A small contrastive image-text model, trained from scratch: 64-pixel images, text encoder width 192.
Rows from block 6 of the image encoder of a small contrastive image-text model, named by matrix and row number. Rows with one number belong to one channel. Each number is 128 + 24 x the weight over its row's rms, rounded and kept within 0 to 255. All counts start at 0. Numbers have three digits each.
After each channel's rows are labels from the 100 images, of 14976, where the channel reaches its highest value: "lies over" is the class under the peak. Only what is clearly more common there than usual is listed. The data: drawn human figures in many poses. In brackets: how many of the 100, against the usual share in percent.
# convs0: expand pointwise conv (encoder.blocks.6.convs.0.weight, 384x64x1x1), inputs 0-63
# convs1: depthwise 5x5 conv (encoder.blocks.6.convs.1.weight, 384x1x5x5), a 5x5 kernel
# convs2: project pointwise conv (encoder.blocks.6.convs.2.weight, 64x384x1x1, transposed), outputs 0-63

convs0.240:116108116123142118133138146120122115117108081121119160054120120083097147133118137127122115135078108136136141169164209122141128125124104108101110115073144118126134130165116146128145134114127159
convs1.240:134115112123136102098121116090099134146136075120131154132079145101085108123
convs2.240:157088113109133098144152136142127085108108078135101162090130117095116172132101130123124102120057125118116153167151162123127108107143103134129129120087161143140159129148135143131114114105141168
lies over: torso (51 vs 1.9); arm (41 vs 1)

convs0.284:146116077127128127141134128098147092147115083127138129071140106098124174149096125152137107117105144135114171172146196130125145114154117162143121109142151160155128100134127123125131110103140165
convs1.284:122161147114124115132112105149125104110145183104093120129137090132166111085
convs2.284:091110102144127174133176133151167121121107120147146124131175136147128134141120130159110129126138117116178124079123105112144111112182134131160094128126145120141043132139109121129140142136098104
lies over: arm (28 vs 1)

convs0.122:135124106154178167131177122149135136122079152101128078162158078165150125130137120118115097140126095139159099080097110124137097149115127117131131130122124111148107098125106125129120126118121070
convs1.122:130092101114145167127090106151162138100113173138132106112167118122106102128
convs2.122:143100118145131108157134159122154128147100109134175159089173142106106153146121100144119110148096119106082180159157175121110143088125129148142140136140149137122124110133173134129123103143172157
lies over: arm (38 vs 1)

convs0.22:092120113112111183117094125166145162160160144138141170157164151130108086109148084143099127175152123101114166102148112106140138110156148121146090100141131112146107108133128128117128120146105105
convs1.22:145111078067133148095103111115120135142151129100148141137102123111091107133
convs2.22:082130137134130136136115184145124099132121118166146187121145161109097108123135117132101168168095103094109162107168127085150133090143128125131132116139106111117107144150179158132147123124111116
lies over: head (91 vs 1.1)

convs0.117:139106119103112094127119141100126089102138080131100145089123145076130129116121129127149129099096155103109156168162146125120134104156121147158123114130149170145134117149155145147109139089134201
convs1.117:138158170137115139139127133153150102067111157147130105124154124152175132126
convs2.117:093147088165162147145122127123124106163077131113164148124123105138131113123142106115109144172118096137111133099142137122139111140104152093115139117180092069105120114120153119113172132117130079
lies over: head (27 vs 1.1)

convs0.349:148125151122160097149144106167116114104135088166113113114107153098140156110150143125084160135132098112129103135102162124116069149147111110168123115097123150143129089183142137129121135089123159
convs1.349:150151150129119137160114095121089078095124116141170167145116115133119099135
convs2.349:144140108123162117131139115164121139120134118173131098131128157121132123094158122110085160140138102111138104100086126151128051169155139080156131144113128134125122086160129139165113117090106131
lies over: leg (33 vs 2.5)

convs0.40:125100103134135138108106108148113084125122100087115158135095127091103137069144071135126089093116132141147138126158147134134136122121117132116116131100151094156150084177143172125129135113164106
convs1.40:101134147148154113108084101107111156153147119116141171160104126111107105090
convs2.40:140119176131129119092164174141095097106137127131122155133108126064118143094140106118105122102129113109127153144170145137114136134123103148139163145094164106116138142148135174095093121132174158
lies over: torso (43 vs 1.9); arm (28 vs 1)

convs0.173:133089124118118156143120103133202135143135118133127144163170152165097095122129121140140130130127133092116119096139070114116143104154149128123088088121154144143110132131101097149162183131113112
convs1.173:130116118112112116105112135136118076089131134147078096166145168122124157142
convs2.173:137124150086102093134112130127166126111136117155104141125125150183114102156090169149159121122087171136106105144113118106130149089133114137099086135101143165160127145129109115146107137166111171
lies over: torso (28 vs 1.9)

convs0.59:098130105127120134155118110119151139164113151110161136144134144169137096145125121144143124153125121135145102055115099110152130129138179098097106135148134105119098119121104095122166167156102069
convs1.59:074085096103129142135115118142164144129130151143142135132143105106090103090
convs2.59:136094092145158116161137073102184112136083081115134140089140117138123164173101133159134111120110133179120119136111151136114120105117123126125075132128155130157122095150128110126158122133149124
lies over: arm (32 vs 1)

convs0.113:117090100143087119154134147172129139130151149144144103163142185175126127124133100140142135137128159084145136119088082128167128104167136147153154138175131154122113137091144110153139128126100126
convs1.113:145118091108114114128131145109091118146166126095087129152144091097092139151
convs2.113:129110120150108142117146178160132126129135159125149103157182142148131110138136107133134100133100157116109173145114116140103165092122120160160148134164115158165103155081170127154101097132104145
lies over: head (94 vs 1.1)

convs0.183:132138084143107159113116148118138105082155115155091104123156121119122140128103142129129108069125178121131142168144110136130127136152098156134131152121132174155139098118110156162077101121136177
convs1.183:119123130121120139121111104132147133091066135131117072065124118137134130126
convs2.183:145105089143159155148147105105154100142102083101135156085173082107140158132116112144135138132105113122098154116169134119119140112137142145161128084159113115129118135125146093101148125087163097
lies over: torso (63 vs 1.9)

convs0.83:118122092139082149101135178154131104093135122139105122121154131108120133142109133131117088075110168124141153175153128137133134116142094146130119166118145151160114125117136169161072106122131172
convs1.83:106130133090089129112120092126139126124107158112082084090114116119127121088
convs2.83:133113077136145135148157130123136101127084080109142155081173085094166159136111118136113103135106104121116172127156159129120116099149135131186142114150134132152100116130146128111127106101154114
lies over: torso (68 vs 1.9)

convs0.245:120113166134132184135123083129141151162128113136159138127133124111103166120160129119097174141189083118155136126124145147075126141123137112152152109124114119100115128157101092096161152115129102
convs1.245:074090094080125106107107092111116098130133126108116157156132121138140122136
convs2.245:118134147150102148105117117130120154131156196136118092192124154174104092135154141120115102126136134146152088093100098128143122134102125101090104140110098107146123145112122120159121140161090117
lies over: head (55 vs 1.1)

convs0.174:132108114147135180133136113119188175148139138121127101145226117135111123148137116125103104121141114138120139096146110135121105127151147138151086087126132155141114100153107108156101139127127124
convs1.174:099109099139142125117094103147138183180135099112111112132147146114098118148
convs2.174:103114100141133147129141156181112130147139142155157115142142152129101114084169085087095154155135100086154151110107111129146098155157144103163169143153112102108110127125148143141138126112087114
lies over: head (94 vs 1.1)

convs0.277:121124120149157129134139160112110122098124089131115134083158133086137134088136135081111123118098118109111148169132154132121089140150125119145155146113124129125140083168145196144087128098141169
convs1.277:125106126112104133096125159131135094131173159146075090118123165110108114129
convs2.277:161088096134136123160138099158149086141099087124124150092135110113117192121107097130118107148085118138126150148142158129129109123121113147129112098119110118155137119142190086109136115096157109
lies over: leg (37 vs 2.5)

convs0.239:158121106096145131114114095119144104125100103090095154107123076132157121149108133125160106135111153154077130148153135146082166106105126134132115077141129146185151098122130109132114131094130104
convs1.239:137148177154115123130164144140126088077081125139140143129136144147158147142
convs2.239:103162144162110100154145156109123154144106144197165130124082168125107136142102140147103144134120127130139116105122129111181086127148127099125131184138127116088092147134162136125151118138148136
lies over: leg (32 vs 2.5)

convs0.95:166088124108132165115137075130155132159131129117157112115177131102101150132157080121108142117139118137145151122124134187067123139133135121155104119109164154139113115145098108125144149080123124
convs1.95:141134115108131119109103115146112137147145119148155144119118129086048104152
convs2.95:125107091157135123129177143177105117121130138138148091144141156094123134100168092124086155115134094104170129093105115131153082152157126114161129141134143146120104120140154162156141116086107122
lies over: head (32 vs 1.1)

convs0.373:137153143088154075112136139168082087110122120091098147145085092104167110108131126138138108141109127145117122151136167121137160125099112119104151121103131097140181134130113154084120111150143121
convs1.373:152122131108118132105094077105093135147155126097155145140114105107094098102
convs2.373:162098124091123105107157174172087090111121114103123141110106126099123137081150085088129113124090123088146158158132139137122129138127133125124174136099161113110147120141126165120109145140159160
lies over: torso (50 vs 1.9); leg (34 vs 2.5)

convs0.99:127142149137103149104134143171106111108157111185105142113122156072093154129123154128072139098123116117148135151150132127120107147147079131135114134063130133125136134139137156149117114082100152
convs1.99:092110143150101105109157158101113093161155111120093157159134108109149140131
convs2.99:190107146080168088112158102135142091150094141095149135138095111127162143121117084154146121121145163143104117132121153145133141124104130168144136116154151120120137131131140103094110125133190119
lies over: leg (28 vs 2.5)

convs0.226:177128114130130104144142146124134109123136102166123118080112145105087166123102138108116117101077150122135132152139158139134101145157112136113117149075181164138142119149140147168116131099146179
convs1.226:076098126111124089133172135135100120152125114143124141096094139104103093115
convs2.226:157099128122126110159172131179126129106111107171108119112123136117130163131124145117103104112082129095151117144085140143138091125150108097157108151071133151158104088170152132134109118110119151
lies over: torso (47 vs 1.9)

convs0.313:124121127123133105144113155137126108050134098147077135147118147162134108117115148128171104109098169112141063135100069125131135131131123137098138166104142121137150118140122151143111137169132135
convs1.313:133140132106109135121149136129148137170174160123110150169152123130163178151
convs2.313:117149103129093148084165140119113134155141162126137123130146133075149130147130121155099140116151130135128190122184153142134140088151117154165113111165128176139094144108145132148108096098121141
lies over: torso (34 vs 1.9)

convs0.251:131114130155148157137100130128154114134151114137132176103134137089110137086125093144105115135129133127106158137167165098134151127130110183141108109136137104139134118171155143079104093151192147
convs1.251:147124116116135127139161156131109159168146090089155165163105102130126118099
convs2.251:129103160140142168118114131141151095135155127129118160163115134121115113101131098174140140120135136130134111093153103097135185117099111177108114100123134094149113167159139134068126126161160098
lies over: torso (73 vs 1.9)

convs0.186:109121148133140144153127128152140174184117168135161128155120133163119122109142115114111157198160101108137120088098133116140112144121161105133150129154111089101101147136137105096141122156117081
convs1.186:132133119114145114156158130114095160192145090101133158160113128140142148138
convs2.186:153119106131111117112146166183144098099148153164103134142142147148114142131111131133115087139100165115130158152131119109152144113123071163135129138121135144167137146096153130139075077145116167
lies over: head (68 vs 1.1)

convs0.344:130122099135134170124126098140136161152124169111137098174132114168123126112139110115127116131174113133170108060104090139127112166122134113126123125128119116135111103114107101139134158114107052
convs1.344:120108092089143160135099113165177149103101160152151132126155118119121136132
convs2.344:140095115149153111172134114112170118132087088138158153084161134114118164166115115154115101123106126150097155153134172137103130089117122138147101144125151130149132090154158139114127103144172154
lies over: arm (28 vs 1)

convs0.334:135084111148108174138159125123192157138122150116144115164210117135128139162128119139119113114138126117131158096131116121129123104158133159165100090141151174149098120127115107135101130124124130
convs1.334:104095081116148147143140111126130163176158112102091090113145133133130121142
convs2.334:114099121132138122122150189184105117118136139161145145144150161113120118078155091084108148156109107068138147120120121114156109149158138112143172144129139106106119150124150161133102115120114147
lies over: head (96 vs 1.1)

convs0.150:138103149123139136141138105159165168166109166128163141179148140166102131145133117140113127172143114113124121064100120127120131100136154127131107109111139129134110136114108076128154148162110070
convs1.150:142128143129129103150185150125099121184143110108114158151109128110148119092
convs2.150:148106123117095126113122170153118097095140130163089141113123131140113140098106132109133098120095165117126155205130134120134143118118090133117152155102122142154144134128145149139062112145128183
lies over: head (58 vs 1.1)

convs0.46:174085113134163132131176121150133125141078124113152109117155114119113166117158092094115106126119120123112146125110165196091107128122132119173140127112156141143137074140136120140122131091149127
convs1.46:120135099117134115126140139123106144176171108101141183164117105135158151115
convs2.46:160106119104098103087179128162092083093117151104120089154113115117149139131157116116122123085126145135173116125094108180120113120115111136168133141135153148158124131109156148151101117094128131
lies over: arm (35 vs 1); leg (35 vs 2.5)

convs0.246:102140112128136152119116143166108144159115143123140116128105137134143096062178117095114145184162092111154126110101130124148100127131158096148141116144090096129084121131146111113133136121096081
convs1.246:125152145117098124122151084092121088143109118123077120147158149116114150162
convs2.246:155100091110090130111124116119170115149114147115127129115137114150113146165092132136160113110104182153123159175124140126129173106111100170129109095144138162168136150096147081141115135108114147
lies over: arm (43 vs 1)

convs0.66:133180192135134151120116138125096162108155143161130122180102124107138124097154141121096132121191118119140103104128097135102105146138140138142141161121123113094122117135107151103103112160171104
convs1.66:139169147130161131150127096134134147121115152142145146131121122149201139088
convs2.66:163089079103124089151121102123163095162127110126142145107122152138106138140089099155135121133071152116096143135142153108161128106144128139103094106115171162158153117143132107151157137113122160
lies over: torso (54 vs 1.9)

convs0.217:126127103126106110132098156112101108145152134128147127103130150088109153105141091086136130129137126090110191178152136141114129156140150134123189144173145141081152125107141140148133126109153159
convs1.217:130128105112135134136110110142148099079113151159112089097159146116090128168
convs2.217:147121120143174154155135071136180115127108083143117134113157102135119142148105147167102118123119112158125109110115136120123121135140109151135062096094127126182118099166123103127153138104133104
lies over: torso (53 vs 1.9)

convs0.294:099160125171125154140138168126147104104143119158121154128122143152111127124082156145110104076120150126181103110144086119157134139147114135090113186112156114135105154138113152128130119177148125
convs1.294:138128127126143132129152154141134151216153141138159154142155130122108131148
convs2.294:170120114065115103091109108155097147134138154103123087136130129139149102122153109087132123141142141128085127135106130184087123132109141108158139115133127169146153100106137112177106128094103136
lies over: foot (29 vs 0.5); leg (25 vs 2.5)

convs0.308:175110121105082126100130136157113107140146182138137093175115138131075142109131100121132100097130160107162133121138085155159096155153112142133134128126169161135127145094135108169115127112137137
convs1.308:140127157144136134147187131118147164195159148129134157123127148134134119116
convs2.308:088159158150132146159108139126142149131101102155123177110138101158136137156113173125111106159130118147102139159139152092104136086091124124116132137136068091128137125127140131090118092177130134
lies over: head (32 vs 1.1)

convs0.14:129127123149158154122157105157128155134102169091129093181155097164134119134148123122116118139154102137150105073088092135124115154111133110122130123120114109138117102117105119122132134114104045
convs1.14:130101090104123164120096100153160139105109173152140123111161114113103108142
convs2.14:153100112125139090160122130109156123144091111126164165097173145114123136150119102143120101149112127116077169159135175138102139090121140142151117143144146139133138092143172128122111106142185150
lies over: arm (47 vs 1)

convs0.253:136142095137119146118108137104149085089159091150084124123139117111137136119107133119136128057119153117115142155157097136115122132152101165144128134144140175150145103136127154170095116095137183
convs1.253:127140160150116125124125120127146109042094135136137106123140121152157157141
convs2.253:112120100135165148140124115112120103164115094097158156113143112103143129086155084113129151146134093112114131087159113117121121137134162117137145077167113095101127123144152111109167158094146082
lies over: leg (29 vs 2.5)

convs0.276:110129095116088164081117154155134102117134144131109159149132115135126105134125118122111057126125151146119145131159109148116154095130117139137112135142125121185112096111159148140067077158130105
convs1.276:136137125135139133134159177135142157194181157117113131126131116105109113133
convs2.276:150079131139130083172145109114141114133130116138149109121110160134078171121116117135142162109096126103151096127104123113165102159156120127094124120105163142100136156140117104148181173108123151
lies over: torso (35 vs 1.9); head (30 vs 1.1)

convs0.9:129082109097137113145137119137160128114095084107105134120178121134155103165128127116147107144110121106065157125129150124100133076142153145159122077143126168156141094118138122168118123112117120
convs1.9:116114107141137112138122105097112155138100076121169171117083106122135112108
convs2.9:133115123085101077154116120119121111116112113109152151120162156148151113167122121137162093146099165113077141146121144148110154069144160141152127126167149172144127117102170114149127122139124139
lies over: torso (41 vs 1.9)

convs0.86:121145116150073151121114134116125137106147137155107098138152117157101142162113190112135134105131141134132131153124079135111117145126092140114138134147105158115131159049123127173116109096092145
convs1.86:147146154135132132123168148125140133193161137135133164137146152136172151150
convs2.86:136114133097156118110137136140131088124134139109133150142096153093149094097139066165113105116135133125124131111146151128138160104134139145144109135113180112160117092186138161096105133154181117
lies over: torso (44 vs 1.9)

convs0.114:125089123093081087162102147132130133143116090137141153082146158125114129137112137119155118162108141099111188172118178142115138082154137122125153130134140171123123128106136118151147134138098156
convs1.114:136148159134088112125167141084105108163151088106112146135105101102124129133
convs2.114:160077101101096089156122133113132118169118153139174115126156166128093152127118083127142140146096133090109168135115140139150111118140156115124142133160177170112129134125170107153140140120130154
lies over: torso (57 vs 1.9); leg (25 vs 2.5)

convs0.282:097139126137183154151142111125145173160113118137151129139142131125146117105144134128085158186141094106103123081129140106130087131166177102159123117134119131108092081155107112115140131135127112
convs1.282:116086087102125118092105130121081095135146131138137145133127169173139125145
convs2.282:108117132115109136129116159142146146094151129159106126146146187185118072136129152123173133137120162081122102129084116116141144108155120114119111152115138159140109133126114144165096145144076145
lies over: head (32 vs 1.1)

convs0.340:091108107125138160081127148173110128137118143115132141148146131129117092061182087087108123161136090110135135124138129131147111136121124104154129122131113100143114097161155146142107128080109089
convs1.340:125100105104118088095143136092094119159149105123160162175126132138127142145
convs2.340:138090162135096136125149164189128099093150149156114121167171158142092120128149121110126150118108134091135138139105110117130154089125091152136128111123117149166116177110158140137103104138095147
lies over: head (100 vs 1.1)

convs0.76:136141098133086151094124149146132109094151126156089113135145117109123143138112137136118099074141170120139150163163111136127129125145093167149124142137145172149133108110127154163062091114132162
convs1.76:108131140116109132113104094127141114073071138125100088094124117130143150115
convs2.76:136116070134155162138146106118150116145109093099126148094164082092161146128129107136123125135120105124115157112163142118125124110140150142190125079166118135139107108136148114111135119072143100
lies over: torso (39 vs 1.9)

convs0.320:136092142129136145129153100163169166166110170119159119176154121168105137155134119133110137176145107130128127081101119136126124117133137133132105100111134120136111145106102069131150132148101072
convs1.320:126135132139137120161173135118112143191117091115136154123096093105138110098
convs2.320:144119136119093130111129164167124105101131147157085140134116129146104141106097128101131091126097162127135154193131130124132133117108074132108143143100118132156151142123154141145065095144122176
lies over: head (31 vs 1.1)

convs0.175:135115136113141139123150111176135160148126180115139105188142117183126120147134141126118153181137105124131116091094118125134126127112130118118127095125117119135125164086103088125153124144078075
convs1.175:106129128125126122156158132107118157178129080116138139133099086099106108092
convs2.175:158123122132104112102124162169123102105122155161104108137101128153108149111100128112128091126092162129133144174122136116159140129103070151108142153107113129156153140116153145132079086154128179
lies over: head (46 vs 1.1)

convs0.81:096129145150137164123129150112105180147121146117146122159128130122110120087166110108097135172175054111154144107134136123152084139137157103137157142147117095099110106153120144122137140127126093
convs1.81:146161140124147151131105092133136102103079127097078131123116125120169157122
convs2.81:172105126108123106132120100114164087142129118114112128121120123151128141160074129164169119117083176151110121147136134115140171108112100178106096093127140159169148152119136089125139126125136152
lies over: torso (45 vs 1.9)

convs0.303:109129091129156161142146099129150164162106139100148108151170103158161118142135120140124115168155108127133120062110120122124120130137164113142122112147132120138100097117101094108138144134113050
convs1.303:110106106095122153122101103145162145096102169143149117098161105112100110137
convs2.303:141095103117123107156112119125173124153101098143145169079141139128120155153103113140133105144098148137088168171142186124121130084135124145136100135134151144151117088151153109118111101149145161
lies over: arm (57 vs 1); torso (29 vs 1.9)

convs0.238:117138100130066144117103150118115132115135131144114111099154110144133134151112189092152137128124149120121153183123111137106133127118106124126168124160103164117128153063126116166119120095084155
convs1.238:129156139120121130174169137130123128167152161112113156149153148142160162164
convs2.238:132128148119160120104134132118124100119145151109126140163079148090129108093138083172113100096129136142138107099155130116146159131128116153119100136105175099146141108181118169097114129158178124
lies over: torso (49 vs 1.9)

convs0.378:122096148126141180108126120172155150162168147136146114149165161132134092099164084130083161164168110135140134096099123134131144131119145125172109108145102114156104126164139115104116121131111119
convs1.378:123115098062104114141130119127103144159145118107137150145125113083089107119
convs2.378:100100091175116138150136158148186145128120141172116139149158180180090116138124114131114109121110131114140131124109119107147150108117089133101079122120127133175098158141141128148131125132089141
lies over: head (100 vs 1.1)

convs0.132:141119122141123152129113076106178149186111154095180121137168118161101132172129103136130129122142127134114141105136113147102150132119162129119088118139146127127108142102117068129154158130125086
convs1.132:126159137107098091122145157149140111097120164166154113083124104140159125113
convs2.132:099140149122129142117152163170100158121143118154127151126145124098132125084166136089091156152162080076142150130135133126113089134157143089162173143119110116088115120144126158131107122119104134
lies over: arm (32 vs 1)

convs0.326:117096115129141177132133089127154136191129139106174108124160120123113138112185073096108143163149094118140151126105139155097126144110153095147131102127114129128113104149116099123141156102106119
convs1.326:108108088077108115102111108112099111153142126113133173165140140144133134158
convs2.326:149116127127093141081134113159142143131152205117137109188150149174117098140158105122126097119138142134141106098108090150124135122112121128120095132127129135168120138084128103159102129149093116
lies over: head (86 vs 1.1)

convs0.147:129102120132154158141155153164148157129121154133133109160199124176132071115137122119122143172106119077123128097100095094146118123157144120137128114108123138149097124123115125163116140137082116
convs1.147:126104106097130120082123145124079078149172132112118153154128124148128113111
convs2.147:132109150122121131130148191181129133096147131164112138134166148154109110129136142115153144147117144068110137147121105106134145100158110161157146135136118157143120165081142139151093111138087163
lies over: head (96 vs 1.1)

convs0.115:109145135143148158130138122117129179165105166120157121161121127144130116121133132126102138160164091137139106055123104111140103136130159107129118134138107091108096120136128115118149136139128041
convs1.115:126146146151156153172158148157173151131118158154143153139144129133166153143
convs2.115:149097105133126139136144141175152082100137096146093152103152133112100149117104126138123103109096142116120143179150143110126140114131074163125117112090149136179156122152137146117097099126135176
lies over: torso (38 vs 1.9)